A small audio captioner, trained from scratch.
Model: log mel input, encoder norm layernorm, encoder activation gelu, encoder num experts 4, encoder patch size [4, 4], encoder depths [2, 4, 4], decoder width 256, decoder layers 8, decoder activation gelu.
Training: 9800 steps, batches of 256.
Data: trained on chords played on synthesised instruments, 52083 training examples, 48.2 epochs.
Rows from block 3 of the text decoder, named by matrix and row number. Rows with one number belong to one neuron. Each number is 50 + 15 x the weight over its row's rms, rounded and kept within 0 to 99. All counts start at 0. After the name is the row's rms in percent of the matrix's.
# fc1: MLP up (decoder.blocks.3.mlp.fc1.weight, 1024x256), inputs 0-127
# fc2: MLP down (decoder.blocks.3.mlp.fc2.weight, 256x1024, transposed), outputs 0-127
fc1.789 107:43 27 62 54 43 42 40 64 57 58 64 42 49 30 66 56 44 69 56 56 26 52 17 35 51 50 60 39 58 37 35 72 16 45 40 15 54 70 46 53 49 35 57 74 47 50 35 46 42 52 48 63 77 48 47 49 60 54 55 70 22 58 55 53 53 43 55 43 64 51 62 43 55 53 48 33 71 69 49 49 59 41 50 38 69 38 61 60 47 46 58 87 23 33 17 60 52 48 40 69 23 44 34 57 30 46 71 46 62 28 48 37 69 44 55 46 51 19 32 59 70 93 44 75 68 40 50 95
fc2.789 107:56 66 34 41 28 90 38 49 47 45 51 54 54 39 38 74 40 15 47 57 85 37 51 46 50 50 61 64 92 47 55 51 59 54 51 62 58 55 33 43 30 46 17 68 44 56 43 46 30 46 42 26 61 84 68 65 56 67 36 43 73 52 47 48 41 71 51 58 56 45 28 54 47 60 36 60 64 34 52 26 61 41 58 69 32 61 35 40 46 67 41 42 74 38 52 69 35 33 32 58 45 59 54 43 74 61 68 60 72 53 32 73 53 32 26 52 53 76 50 49 57 31 37 24 60 41 38 61
fc1.790 097:70 29 42 44 48 27 65 58 54 50 50 57 40 54 54 47 50 56 30 77 42 61 59 46 24 52 67 36 68 52 64 38 24 79 50 70 50 64 84 52 33 53 34 42 57 62 57 84 60 21 48 35 73 19 38 26 84 36 58 39 55 56 38 76 43 51 60 63 54 34 63 50 44 74 31 46 35 42 22 30 39 35 54 62 32 34 49 59 66 44 65 50 82 66 47 69 38 48 66 68 54 54 62 82 64 44 54 54 53 20 63 60 67 56 27 69 53 46 34 41 59 51 57 46 59 31 33 26
fc2.790 083:42 61 71 67 38 72 66 62 42 55 61 38 66 42 52 34 50 43 91 31 66 39 53 84 52 74 19 42 58 39 71 73 56 22 53 61 88 35 46 61 66 45 39 59 46 61 34 23 49 78 55 68 30 84 56 45 53 47 69 64 65 58 61 46 33 33 40 44 41 53 52 33 51 42 39 36 33 43 44 48 47 45 47 67 60 39 62 25 44 67 65 39 26 70 32 67 74 56 40 26 47 61 46 56 46 40 52 42 56 41 58 54 51 51 35 54 34 63 53 28 53 55 56 50 30 36 58 53
fc1.791 065:49 85 40 47 31 68 66 37 87 36 73 66 77 37 50 23 43 35 68 51 68 41 40 60 33 47 60 59 63 36 30 42 45 60 49 47 41 58 61 38 07 37 53 37 49 47 43 48 56 68 53 58 51 41 55 19 30 57 52 29 58 51 37 29 32 53 76 56 41 18 57 71 43 39 37 44 70 56 75 38 45 40 66 52 76 13 40 57 50 50 50 62 54 23 52 51 31 21 74 40 47 40 35 59 65 45 46 24 53 47 57 46 72 47 48 62 54 34 76 62 58 59 46 45 71 69 60 38
fc2.791 069:66 36 41 31 38 32 37 47 62 37 45 46 28 51 35 52 53 36 27 52 48 49 29 57 67 36 72 32 59 87 50 51 45 61 49 61 49 50 53 36 35 09 17 56 44 28 71 65 71 73 48 61 57 49 53 30 43 29 44 54 40 72 59 49 80 38 30 73 46 59 73 67 61 75 56 66 41 77 76 55 34 65 51 63 49 83 36 45 37 42 18 57 46 66 20 60 47 52 56 63 67 69 71 39 23 60 54 52 39 64 51 56 55 44 40 54 47 28 51 65 43 67 47 54 51 75 40 65
fc1.792 176:49 34 45 33 55 32 53 55 69 30 56 61 44 32 14 54 55 48 57 23 45 58 49 77 59 32 42 46 64 57 29 55 56 42 65 18 37 35 39 48 52 55 65 37 39 65 45 56 30 51 62 81 55 38 48 76 51 71 66 51 51 53 49 76 39 33 62 72 45 39 49 46 41 51 63 47 78 63 68 25 63 49 58 50 51 51 36 82 28 42 93 42 43 64 34 52 51 24 67 65 09 31 21 57 66 33 45 43 60 32 65 75 56 64 70 59 26 59 54 66 54 44 20 53 24 75 80 55
fc2.792 192:31 52 55 60 53 27 63 69 42 45 16 61 41 18 61 62 24 62 40 58 70 33 67 71 43 50 49 34 46 57 68 48 62 51 59 75 57 35 66 34 72 51 82 38 44 38 66 64 24 56 79 51 41 47 62 44 32 42 34 42 17 61 60 42 40 30 25 23 46 60 63 42 34 42 70 62 48 51 45 57 58 39 36 66 55 32 43 71 60 34 34 51 72 21 39 45 45 60 35 42 86 69 42 55 65 44 45 43 51 76 62 58 30 46 52 25 59 34 45 62 26 34 43 54 45 64 68 25
fc1.793 095:41 45 44 41 57 00 66 79 53 65 38 42 44 47 48 53 33 65 17 14 44 54 60 30 43 41 56 84 57 62 22 60 66 24 39 41 49 10 23 52 65 66 43 68 50 64 36 60 29 42 51 64 37 38 62 33 51 81 72 39 47 40 56 64 40 80 49 63 57 45 74 69 55 32 45 57 50 46 41 72 73 61 58 30 50 88 19 65 61 38 41 36 28 55 79 62 46 58 46 42 60 49 58 45 23 75 59 22 55 67 48 48 76 53 64 59 87 43 32 63 41 62 42 69 52 48 34 34
fc2.793 087:59 56 45 74 37 48 36 39 49 56 43 43 29 65 39 55 54 16 45 41 57 55 43 85 25 64 69 33 50 23 60 25 70 58 59 50 38 26 47 51 31 48 85 60 72 52 39 70 55 46 42 77 48 48 69 29 32 38 67 82 52 84 26 55 40 80 24 48 43 67 48 42 37 27 66 40 64 39 49 45 58 21 44 37 38 63 77 39 32 18 66 42 45 58 29 21 59 49 53 55 66 54 84 52 48 69 39 56 50 46 56 53 52 73 60 57 36 35 43 45 71 47 48 56 48 56 78 58
fc1.794 086:31 50 62 58 42 62 50 40 45 26 54 35 50 26 46 54 47 55 55 53 45 70 55 38 58 53 34 35 40 40 09 43 66 26 57 38 55 45 41 67 60 49 56 43 26 69 72 38 63 39 62 56 40 46 86 51 69 58 54 50 99 48 59 65 32 80 73 54 66 30 28 81 39 66 44 57 60 49 47 63 57 23 67 45 63 85 52 55 20 40 52 31 33 36 47 50 40 55 67 72 40 46 39 37 58 65 50 57 76 29 19 36 47 57 49 48 24 46 05 32 60 56 53 45 58 67 64 67
fc2.794 087:39 39 67 60 49 60 11 51 66 63 51 51 37 46 54 68 60 62 57 47 34 49 63 49 97 61 51 80 23 56 57 72 38 66 59 53 48 43 63 65 49 17 43 33 25 55 45 41 58 55 48 66 49 46 71 35 64 85 78 28 63 31 71 19 57 60 40 60 66 49 50 67 54 51 46 64 48 53 62 65 70 52 46 32 44 48 53 63 61 52 43 71 22 59 78 54 59 39 52 41 50 53 45 24 59 60 52 55 65 86 44 59 34 31 51 41 47 38 33 26 33 60 63 47 58 41 80 23
fc1.795 087:62 48 48 26 43 36 38 52 43 70 54 54 67 44 31 44 25 59 31 50 34 20 18 52 63 39 50 23 47 45 31 55 39 55 28 36 54 73 64 37 59 66 58 66 51 42 60 80 44 45 25 73 75 68 49 38 41 53 54 39 32 46 30 57 56 67 72 42 52 49 32 62 32 49 50 51 57 61 50 45 55 59 55 35 71 63 44 17 64 64 70 35 33 54 50 65 46 54 11 61 59 66 47 45 58 50 60 31 71 20 35 57 34 67 52 47 49 58 64 35 55 55 53 75 33 73 36 27
fc2.795 091:58 44 61 79 47 83 29 30 40 13 56 68 34 52 34 57 45 59 47 54 57 78 44 53 45 39 31 73 74 66 24 22 84 39 63 42 28 49 41 53 52 49 45 38 49 59 61 63 45 75 63 37 44 33 58 45 59 60 51 55 46 53 53 94 43 64 34 40 48 64 19 45 29 48 51 41 53 51 56 44 33 59 34 51 51 40 60 38 61 74 54 44 30 45 61 46 68 37 42 85 14 30 59 75 49 31 69 34 54 45 43 50 61 39 14 48 45 63 71 48 25 38 44 69 44 57 52 51
fc1.796 092:60 55 53 46 55 24 46 11 17 71 72 49 26 52 67 61 72 52 66 26 61 74 62 35 37 46 61 66 47 84 37 49 48 49 23 59 76 42 64 44 50 59 28 26 62 65 40 39 61 34 50 76 50 54 55 34 39 54 31 23 52 40 43 43 60 53 56 41 45 26 24 50 55 24 39 49 70 41 49 35 51 33 56 31 87 38 68 73 35 68 30 41 66 50 44 32 32 80 46 53 47 37 32 31 43 28 52 30 51 76 39 39 56 62 81 54 42 58 48 58 68 58 27 72 58 67 59 36
fc2.796 095:58 44 55 27 59 29 32 38 63 68 41 59 56 26 50 54 49 47 60 58 42 29 39 31 39 73 29 55 68 54 68 53 44 44 45 15 52 64 53 69 34 37 26 27 49 51 57 56 42 62 70 36 68 55 48 59 51 28 54 47 36 21 61 59 80 44 89 77 39 45 50 37 64 53 42 36 36 40 30 30 53 71 70 59 29 48 89 62 48 51 43 60 42 43 79 33 62 60 37 69 74 53 57 57 42 29 49 58 51 62 49 40 36 65 29 51 75 41 23 31 57 40 22 59 65 18 65 76
fc1.797 077:44 37 60 57 41 46 99 35 62 66 64 54 51 85 62 66 53 52 54 40 54 70 34 45 37 90 73 24 38 38 88 62 61 66 31 48 59 64 60 48 53 45 57 67 41 49 60 44 51 50 56 77 48 53 87 61 34 60 52 58 43 51 39 54 58 45 53 77 51 62 45 45 55 56 48 57 43 58 55 50 46 36 46 58 55 81 40 34 90 46 67 48 57 44 62 56 24 44 33 44 50 40 46 64 40 76 59 49 61 38 50 61 55 60 61 24 51 31 59 63 63 63 59 39 43 62 46 66
fc2.797 078:45 59 62 80 41 37 39 61 52 64 44 44 29 42 62 25 41 61 56 69 68 86 68 34 56 51 32 35 64 36 56 35 63 58 71 50 49 46 15 67 51 64 46 53 17 43 45 46 34 55 33 69 54 53 56 67 62 62 52 74 36 43 40 88 59 54 51 38 44 57 60 41 44 46 89 60 51 64 24 62 86 51 43 50 63 20 54 45 52 58 45 46 70 37 63 44 80 70 37 58 74 55 54 53 46 76 68 42 48 61 29 41 25 32 80 53 53 65 59 32 49 62 48 23 28 39 54 56
fc1.798 099:57 36 59 57 50 55 67 56 41 53 85 90 36 65 65 91 57 29 68 34 46 44 26 50 76 49 41 59 42 49 49 68 45 35 77 37 42 67 50 62 54 61 53 44 51 55 56 58 33 46 53 38 55 63 65 40 24 90 50 49 87 54 58 36 64 48 49 43 43 43 38 63 60 60 33 37 46 59 22 37 70 58 34 52 66 25 32 61 83 29 65 39 24 48 64 36 40 28 32 58 51 37 33 29 36 32 39 45 52 57 46 41 42 59 40 06 67 22 47 40 46 34 39 55 50 27 65 61
fc2.798 095:34 60 54 46 43 22 57 34 64 48 34 44 82 21 67 56 30 54 41 52 68 36 41 58 75 38 55 28 48 61 39 86 44 25 76 52 66 55 14 54 41 22 42 46 48 40 43 56 42 60 37 58 42 36 76 53 56 28 49 68 42 69 53 45 41 38 59 39 36 88 18 59 49 70 57 49 58 58 59 77 53 35 63 64 59 49 67 46 36 37 16 28 50 62 60 54 58 48 46 35 74 46 35 60 54 60 35 30 33 14 72 72 37 50 41 53 83 41 53 24 60 52 45 50 30 63 57 59
fc1.799 062:68 24 39 55 46 35 62 54 52 47 69 51 50 32 45 66 50 45 34 33 01 59 66 50 69 44 62 65 52 35 67 64 40 41 44 46 77 55 67 41 45 56 48 45 24 61 37 43 26 59 62 49 59 51 44 35 32 63 43 41 73 73 66 56 30 21 76 51 24 49 56 54 45 59 42 48 80 52 63 36 49 18 57 56 50 36 51 39 46 43 38 44 82 66 54 61 73 51 45 64 69 69 53 60 68 21 58 65 17 82 31 38 63 68 66 25 53 50 29 64 66 28 42 72 31 37 41 35
fc2.799 072:50 56 52 77 50 25 58 95 52 73 39 54 63 55 57 54 73 65 30 53 72 69 60 66 37 12 44 48 63 71 34 67 68 46 22 56 24 36 41 35 59 70 35 50 46 63 61 37 36 30 41 38 53 35 53 58 58 42 44 60 56 51 53 45 48 57 32 54 47 63 78 59 57 58 68 53 52 34 47 68 43 56 51 61 50 51 42 42 40 43 51 44 42 60 65 31 41 56 66 66 60 36 49 48 94 62 18 30 61 40 26 16 60 34 66 54 41 60 74 52 81 51 42 58 63 31 47 80
fc1.800 086:53 42 53 18 67 55 57 53 57 74 35 51 50 42 35 32 47 36 68 66 44 27 70 66 51 53 29 55 43 74 50 59 65 56 33 46 77 26 75 22 59 47 40 49 86 49 35 70 46 49 55 69 49 65 69 48 48 32 38 55 72 13 40 34 42 64 56 50 55 50 54 55 70 68 23 51 71 54 43 38 17 24 71 61 39 57 51 32 59 51 51 40 70 28 47 29 34 49 45 55 37 78 61 41 49 50 39 63 55 41 69 75 58 56 53 50 26 46 29 60 72 55 50 37 47 73 50 42
fc2.800 093:45 54 40 36 40 39 39 49 50 46 57 68 36 51 49 67 45 36 78 41 27 45 29 73 30 38 73 52 57 67 56 41 44 51 45 39 23 56 64 45 66 64 48 56 49 31 18 61 32 57 56 35 48 75 48 73 63 61 10 59 61 56 19 40 38 55 73 50 40 49 68 53 52 37 51 25 52 61 46 46 34 48 52 51 40 47 83 63 30 46 57 58 51 58 44 38 25 36 46 22 37 41 49 63 56 59 74 57 46 60 38 62 63 56 60 46 61 72 63 46 37 61 59 27 71 32 57 36
fc1.801 135:44 65 40 53 43 64 28 69 54 75 67 23 46 40 32 53 41 49 48 49 72 63 37 39 47 49 12 59 50 39 40 75 70 30 26 47 30 53 68 41 41 56 53 45 46 54 59 34 46 63 38 30 57 61 63 67 56 40 51 46 33 46 73 70 87 35 49 65 70 18 66 49 58 41 52 51 40 37 42 29 64 57 76 29 43 40 84 44 29 44 36 29 64 79 51 40 47 49 66 42 53 60 19 22 93 64 44 38 46 66 41 37 44 66 22 64 72 53 48 50 38 43 14 59 50 44 38 58
fc2.801 113:36 42 50 36 62 75 43 54 30 35 77 47 33 40 32 62 57 30 78 66 44 57 40 58 17 57 44 52 53 31 65 42 50 59 47 18 52 61 71 74 50 48 53 42 65 51 56 49 30 57 56 22 43 63 59 38 26 86 58 61 43 38 68 41 62 56 35 44 73 35 51 49 65 69 35 55 34 37 78 62 72 52 74 67 38 67 50 71 44 71 37 61 38 39 37 36 61 38 37 48 68 53 47 51 39 69 55 50 59 36 25 74 72 62 33 56 40 40 47 39 62 52 50 50 42 57 38 54
fc1.802 088:52 46 47 67 43 65 48 51 38 55 35 74 71 84 41 69 11 48 44 52 74 50 39 56 60 27 51 60 39 38 46 51 60 36 58 60 63 47 27 44 39 74 61 69 45 33 79 30 34 51 58 50 43 71 42 41 56 58 55 67 56 46 19 54 43 34 42 57 54 31 45 48 41 40 63 33 48 72 43 49 59 34 69 47 71 48 61 61 25 50 54 43 71 05 63 50 75 44 17 59 43 59 46 44 54 56 63 45 47 43 37 41 43 48 42 32 38 46 71 02 28 37 42 92 45 59 73 48
fc2.802 067:35 38 43 53 56 34 63 53 54 71 30 68 38 50 57 49 48 26 64 55 65 28 51 33 51 59 48 54 42 35 29 28 55 38 62 57 42 60 52 44 49 49 56 68 44 60 58 61 60 47 60 61 81 56 49 25 74 70 57 75 69 31 58 55 49 60 50 80 56 60 69 31 48 61 55 66 58 90 35 40 25 36 33 51 35 34 62 50 39 48 80 56 35 69 38 77 30 37 52 53 64 61 76 24 47 30 27 32 59 55 57 29 12 70 64 66 17 38 53 59 55 66 49 43 41 50 12 23
fc1.803 081:43 20 65 75 55 55 54 45 28 45 83 50 34 45 46 75 21 54 44 74 49 62 52 62 25 31 53 48 44 40 40 40 42 76 47 35 36 47 43 50 50 51 66 44 47 59 64 45 29 62 40 41 65 31 58 56 49 56 43 63 59 60 90 38 46 46 42 57 33 69 47 61 34 52 62 51 42 26 26 54 59 57 79 41 57 38 55 54 75 28 62 74 44 39 41 20 26 67 44 64 50 23 57 41 49 73 38 43 61 47 64 44 58 48 40 65 36 72 74 41 38 68 44 58 47 75 54 41
fc2.803 092:59 54 53 24 42 61 21 69 47 14 43 84 72 49 72 64 59 32 17 37 66 38 47 45 55 66 63 33 44 50 51 32 47 53 40 55 51 25 76 24 48 59 62 34 33 72 59 40 41 46 33 75 63 55 07 33 54 47 53 48 48 51 37 57 73 69 61 54 46 63 71 51 69 51 46 41 34 46 57 32 63 49 42 59 38 61 32 21 26 70 56 57 59 48 29 33 64 62 32 79 43 22 64 53 04 42 47 41 41 61 34 48 55 49 38 74 62 66 28 44 61 50 62 40 34 47 20 43
fc1.804 074:34 63 54 59 47 58 47 51 56 41 51 43 44 70 43 65 48 60 57 25 50 71 41 71 69 61 67 43 52 21 52 55 49 37 48 37 45 42 39 45 33 56 57 38 65 56 36 39 27 70 48 54 36 63 56 70 36 56 34 78 37 53 39 46 68 33 68 69 91 46 49 50 44 26 43 58 52 48 55 39 80 72 47 72 45 23 64 61 64 51 43 43 36 38 18 67 47 67 30 59 31 53 70 43 65 30 25 48 72 79 25 41 49 19 35 75 55 38 42 56 39 70 36 25 32 64 47 47
fc2.804 071:41 41 42 58 61 48 51 60 58 89 68 49 49 45 56 67 46 64 83 67 52 24 36 48 52 27 54 11 40 65 55 52 60 04 82 49 42 55 48 64 60 53 76 42 38 28 62 37 59 41 54 40 45 41 46 14 40 49 59 54 53 70 44 44 67 54 58 64 29 54 60 68 40 41 60 32 45 71 33 30 57 43 42 60 60 47 35 43 61 48 36 43 26 49 40 62 60 37 86 10 45 61 51 57 59 67 48 46 48 49 34 73 51 58 48 49 14 36 49 58 30 34 72 32 37 57 66 21
fc1.805 145:64 50 74 28 53 14 56 69 38 53 48 37 40 42 47 36 22 34 66 37 66 46 37 42 61 67 73 54 51 56 60 51 56 83 46 42 41 45 27 63 70 70 42 53 35 63 57 62 50 29 57 43 53 57 44 49 37 74 64 60 44 33 19 35 38 49 61 50 36 43 63 52 62 43 50 20 46 70 15 38 64 40 48 60 50 48 56 57 59 39 53 64 58 61 36 71 52 52 39 35 20 47 35 44 71 33 40 44 32 32 65 31 61 44 63 65 56 49 62 76 63 42 60 25 45 65 61 78
fc2.805 144:42 23 36 33 46 69 29 44 31 72 48 42 63 62 28 22 30 67 46 59 64 51 42 39 58 44 39 30 60 51 44 48 30 50 71 23 23 51 47 30 25 22 27 47 49 44 33 63 85 36 55 67 41 51 38 45 44 32 60 57 60 65 32 21 19 36 54 10 55 78 64 65 47 50 30 43 57 58 42 52 39 53 53 97 42 40 76 69 77 42 66 53 85 41 52 51 28 43 50 68 31 33 66 58 70 45 50 34 31 45 51 70 52 62 50 59 75 55 61 51 45 25 44 42 40 51 35 65
fc1.806 080:60 32 57 42 22 58 54 36 67 49 69 37 52 42 33 63 28 46 50 33 57 69 42 37 65 69 16 59 39 77 13 70 59 34 41 68 51 55 24 48 54 62 54 49 67 53 26 53 52 31 64 32 17 03 59 48 45 69 57 25 50 38 53 65 51 74 50 32 48 36 37 59 45 50 53 82 41 49 66 21 54 39 37 32 57 89 42 50 50 33 69 30 27 77 18 44 38 31 47 49 48 28 34 46 56 43 40 48 43 67 47 60 61 88 61 51 42 47 35 80 53 60 63 58 66 49 38 61
fc2.806 081:61 58 40 47 23 48 56 11 38 39 61 23 45 38 42 40 37 48 55 43 56 43 31 57 66 59 46 38 51 60 35 75 56 40 52 45 89 29 36 27 52 39 52 51 30 57 34 55 39 47 70 52 31 39 67 42 69 75 45 31 63 37 72 33 44 71 87 44 49 53 57 45 25 33 66 32 65 35 58 50 75 29 36 52 30 54 38 27 39 40 53 44 41 31 41 61 55 63 75 64 54 59 51 48 64 60 37 32 86 39 39 61 45 74 38 50 52 25 23 57 53 75 70 69 55 39 46 42
fc1.807 115:72 61 47 52 34 63 61 46 62 61 51 23 56 43 52 36 53 42 43 51 54 56 65 60 68 49 40 51 34 68 37 36 51 84 48 28 30 44 70 34 35 63 50 35 38 20 57 61 58 72 44 62 67 18 55 39 55 80 62 20 28 62 50 51 57 40 59 54 35 33 63 51 71 72 39 36 62 54 42 69 22 44 61 55 71 32 59 73 34 57 35 31 30 32 35 40 63 13 69 21 85 39 36 76 70 49 67 71 61 44 54 48 56 45 45 54 43 31 66 51 40 45 63 56 59 46 40 33
fc2.807 126:47 38 70 72 56 62 49 38 44 45 74 49 32 45 51 29 59 54 53 48 44 37 56 61 26 37 53 38 33 41 45 65 74 34 48 52 71 45 54 51 18 73 19 70 60 12 47 56 59 28 69 43 44 68 52 48 51 48 68 35 34 59 44 23 47 49 59 44 57 45 47 48 27 61 26 18 65 74 51 41 39 38 34 61 20 41 36 34 64 44 47 63 66 49 51 56 38 54 57 43 69 39 39 67 63 42 68 56 57 59 49 53 26 60 43 55 68 21 42 50 41 34 28 52 31 51 15 64
fc1.808 060:82 50 45 41 26 53 43 58 67 43 66 43 27 35 42 13 58 52 59 77 55 45 20 30 52 41 53 61 47 72 62 35 64 88 54 46 75 55 43 45 45 43 65 46 50 08 26 75 45 70 66 50 58 38 56 65 36 49 45 41 36 65 59 42 55 46 46 40 62 59 62 61 76 33 46 66 63 63 48 34 45 43 33 53 43 35 38 24 38 29 37 51 56 68 50 53 48 58 59 43 49 55 52 45 50 57 34 55 58 55 25 44 44 35 37 49 63 45 56 70 50 56 70 60 74 54 64 75
fc2.808 055:48 48 66 18 49 62 49 60 59 60 30 57 34 60 31 61 44 56 51 44 57 66 33 49 67 39 68 59 24 57 40 32 55 42 59 52 28 25 45 26 61 41 05 78 26 27 56 48 70 23 38 30 62 58 45 51 62 33 57 56 48 27 84 54 70 57 45 60 71 66 61 69 41 68 48 45 43 72 45 76 20 37 38 37 71 43 49 73 65 45 54 41 27 50 70 57 59 50 45 37 34 36 40 35 60 65 50 41 33 69 59 61 53 62 38 57 66 45 10 50 39 67 73 63 50 68 50 38
fc1.809 050:67 57 06 36 27 38 24 52 29 24 41 49 39 65 51 51 45 63 39 38 62 25 36 68 37 50 71 58 21 58 33 47 46 51 50 63 27 54 35 41 40 55 46 12 29 43 52 73 49 45 46 37 69 27 68 42 80 81 48 65 52 39 29 69 72 52 43 57 30 62 41 55 32 38 38 46 29 58 61 45 52 39 59 50 53 39 51 57 63 22 42 59 45 37 28 57 72 40 59 27 64 50 58 51 54 61 80 58 42 43 41 79 60 66 43 49 30 80 61 48 36 55 40 19 47 30 46 64
fc2.809 050:43 49 63 46 56 54 51 41 49 60 46 70 60 71 43 66 69 60 51 42 57 48 29 50 46 50 52 43 38 31 34 48 42 39 60 48 36 76 45 28 62 52 61 52 39 58 54 56 58 38 33 64 48 37 48 67 26 48 89 52 40 57 37 10 59 34 45 58 49 34 55 32 81 45 70 57 87 59 56 52 59 64 32 57 61 23 44 33 54 15 52 49 81 36 42 48 56 82 65 67 45 44 58 53 53 51 18 47 55 25 40 47 60 73 66 58 38 61 73 40 66 74 26 42 52 49 62 48
fc1.810 073:50 53 62 45 42 53 50 45 81 79 57 56 75 53 16 73 68 60 07 51 55 28 46 77 58 84 33 45 65 52 25 50 41 46 36 49 42 34 46 36 21 48 25 55 23 10 65 36 53 76 53 46 45 26 66 43 33 69 59 63 72 60 34 47 37 55 57 54 53 48 42 24 76 39 38 47 28 54 62 71 54 35 59 57 70 38 65 36 50 60 50 43 85 35 44 74 63 61 55 49 24 52 52 59 72 34 50 62 53 30 35 60 62 59 71 66 22 59 61 50 56 49 32 55 50 27 60 71
fc2.810 083:26 54 33 44 53 66 48 63 51 39 46 61 38 56 39 56 28 65 27 38 36 55 58 35 22 30 66 46 37 49 71 25 43 63 45 59 24 64 18 57 49 55 72 26 60 74 56 60 46 77 14 87 32 38 47 55 66 36 48 53 55 32 61 72 51 86 63 61 41 56 50 44 69 58 57 44 44 62 57 52 53 41 66 38 33 45 59 36 43 89 31 39 58 63 25 43 52 23 55 55 57 82 52 33 60 34 45 53 50 59 55 35 68 36 67 24 57 65 46 45 27 33 47 72 46 43 25 54
fc1.811 050:72 55 65 62 38 60 53 60 49 24 41 45 36 28 23 78 47 35 57 68 30 39 28 66 58 31 47 51 54 43 46 63 45 46 50 52 33 42 52 58 52 52 74 19 78 37 71 43 52 54 66 57 66 86 63 42 42 42 12 38 61 49 39 50 60 41 52 47 41 54 41 25 47 63 81 51 66 59 40 45 36 43 33 41 52 81 39 48 34 42 48 35 58 70 38 57 34 57 23 73 52 65 65 73 60 49 70 50 20 51 67 42 54 38 30 45 45 52 72 67 60 71 49 58 62 36 46 64
fc2.811 045:31 33 36 59 49 68 79 31 53 57 53 80 49 62 36 07 63 35 47 48 60 72 37 51 52 59 17 71 65 63 45 55 47 55 91 60 28 70 21 24 51 48 56 59 57 65 58 50 38 54 15 38 32 59 51 26 32 58 42 81 39 54 32 35 35 32 62 47 55 46 62 72 24 58 56 38 44 40 47 66 55 34 48 54 54 67 34 71 10 31 61 52 51 48 64 42 49 64 63 83 52 47 67 58 53 47 68 35 37 37 50 52 58 64 47 48 29 52 37 70 53 58 37 61 30 29 19 42
fc1.812 056:72 52 55 36 75 49 55 39 33 36 88 63 59 46 39 37 52 61 56 55 41 40 31 56 30 31 54 59 58 57 51 79 48 47 42 61 47 64 41 58 35 41 51 44 69 68 36 49 39 72 57 69 67 87 74 19 34 55 29 45 63 49 66 39 47 64 31 47 44 50 37 48 85 55 42 75 47 47 37 66 50 54 35 61 61 25 43 52 46 46 60 52 54 49 16 58 53 43 45 46 33 57 47 55 27 32 26 67 68 30 49 56 45 37 36 29 70 44 51 73 65 42 61 38 61 39 52 58
fc2.812 058:35 64 53 28 39 48 34 20 68 70 25 37 65 60 30 49 32 47 41 40 38 37 55 59 60 63 56 37 71 63 51 60 33 44 46 59 60 29 50 38 53 24 52 85 38 59 62 41 54 50 18 66 34 72 25 61 69 60 37 69 57 26 38 76 55 56 46 35 55 76 47 49 30 65 52 49 53 44 43 46 39 68 33 59 42 25 65 72 48 25 62 71 69 56 46 69 39 64 46 41 47 51 40 62 23 69 49 44 79 27 43 42 57 70 69 70 32 33 55 32 63 63 56 38 43 37 59 38
fc1.813 125:62 74 52 59 45 51 57 38 69 55 49 44 31 56 55 58 42 50 35 32 34 57 55 19 51 55 53 48 38 51 35 26 14 35 66 29 72 57 05 64 68 53 52 52 22 29 55 24 67 24 50 50 72 63 51 27 38 25 61 48 56 54 59 52 14 36 26 38 55 20 79 31 51 54 08 78 27 70 58 64 36 70 54 58 58 56 69 27 67 41 46 52 56 40 67 55 63 40 65 25 54 48 30 59 38 79 24 63 41 76 40 49 42 45 59 45 06 72 68 53 61 47 44 44 53 55 53 58
fc2.813 123:39 56 70 21 63 59 33 76 67 47 47 52 70 37 70 28 31 68 68 50 40 66 40 78 30 29 41 57 68 53 25 63 41 45 40 78 36 59 60 30 57 78 67 47 31 47 64 47 41 50 80 52 45 51 59 44 60 64 45 36 31 41 45 68 45 52 40 46 33 31 37 66 39 67 41 46 78 72 25 24 60 29 34 59 34 23 38 45 51 54 62 49 72 73 53 26 38 65 31 59 19 62 99 49 40 71 37 65 35 64 33 55 28 59 62 94 44 39 67 56 51 57 63 33 25 62 55 38
fc1.814 098:66 57 46 61 66 43 51 27 61 85 43 87 59 49 59 52 27 21 56 38 48 56 53 34 47 27 50 34 57 34 32 69 59 47 44 51 59 53 15 52 44 61 50 53 43 46 54 53 40 40 41 54 62 51 82 50 42 63 33 59 45 57 60 58 46 61 51 19 36 40 77 66 52 66 65 62 54 47 58 46 39 51 36 35 69 31 32 59 46 38 34 20 64 45 72 51 58 28 37 53 27 39 33 66 37 48 33 59 35 32 72 50 61 44 47 27 31 48 52 59 34 75 47 62 44 58 58 62
fc2.814 121:55 40 39 19 69 31 43 75 59 53 54 78 39 52 22 64 35 38 33 42 21 55 71 40 70 52 52 30 84 28 42 67 60 33 66 65 63 48 47 43 58 45 37 57 21 65 49 39 43 44 54 46 50 34 35 61 61 63 59 49 20 49 53 40 41 62 70 50 49 49 52 43 50 66 45 73 36 57 40 42 77 39 18 56 65 54 57 45 56 24 60 55 31 50 63 68 61 27 67 46 70 74 46 47 41 69 39 26 57 69 66 61 35 54 43 56 58 67 39 30 54 69 61 51 31 35 72 52
fc1.815 072:34 61 49 30 63 45 47 36 23 61 75 46 64 54 53 66 48 41 46 45 52 72 65 41 10 28 47 58 39 39 23 48 40 44 34 43 47 59 50 44 62 37 29 46 63 57 42 76 56 65 39 39 60 46 67 48 55 59 35 31 39 29 47 29 55 90 41 43 89 58 53 47 70 66 14 29 63 49 34 38 40 52 29 52 45 73 64 40 47 60 55 11 50 57 68 73 38 52 34 39 67 75 38 64 58 51 36 58 68 79 32 45 53 83 19 50 71 56 40 57 39 45 39 69 54 73 55 44
fc2.815 062:31 47 25 43 81 58 57 49 57 30 48 70 25 57 40 51 31 61 50 61 52 47 39 49 61 63 63 39 25 45 23 39 39 68 75 41 29 62 37 82 58 15 50 58 59 24 58 58 39 37 53 41 43 61 53 60 77 69 48 62 52 58 25 55 53 45 47 57 72 27 42 53 73 42 59 62 34 42 59 65 88 48 53 35 35 47 15 57 43 68 59 46 45 55 20 25 68 90 26 67 33 67 67 43 45 43 40 50 59 39 45 40 61 54 64 45 49 33 56 60 67 51 05 09 48 22 63 43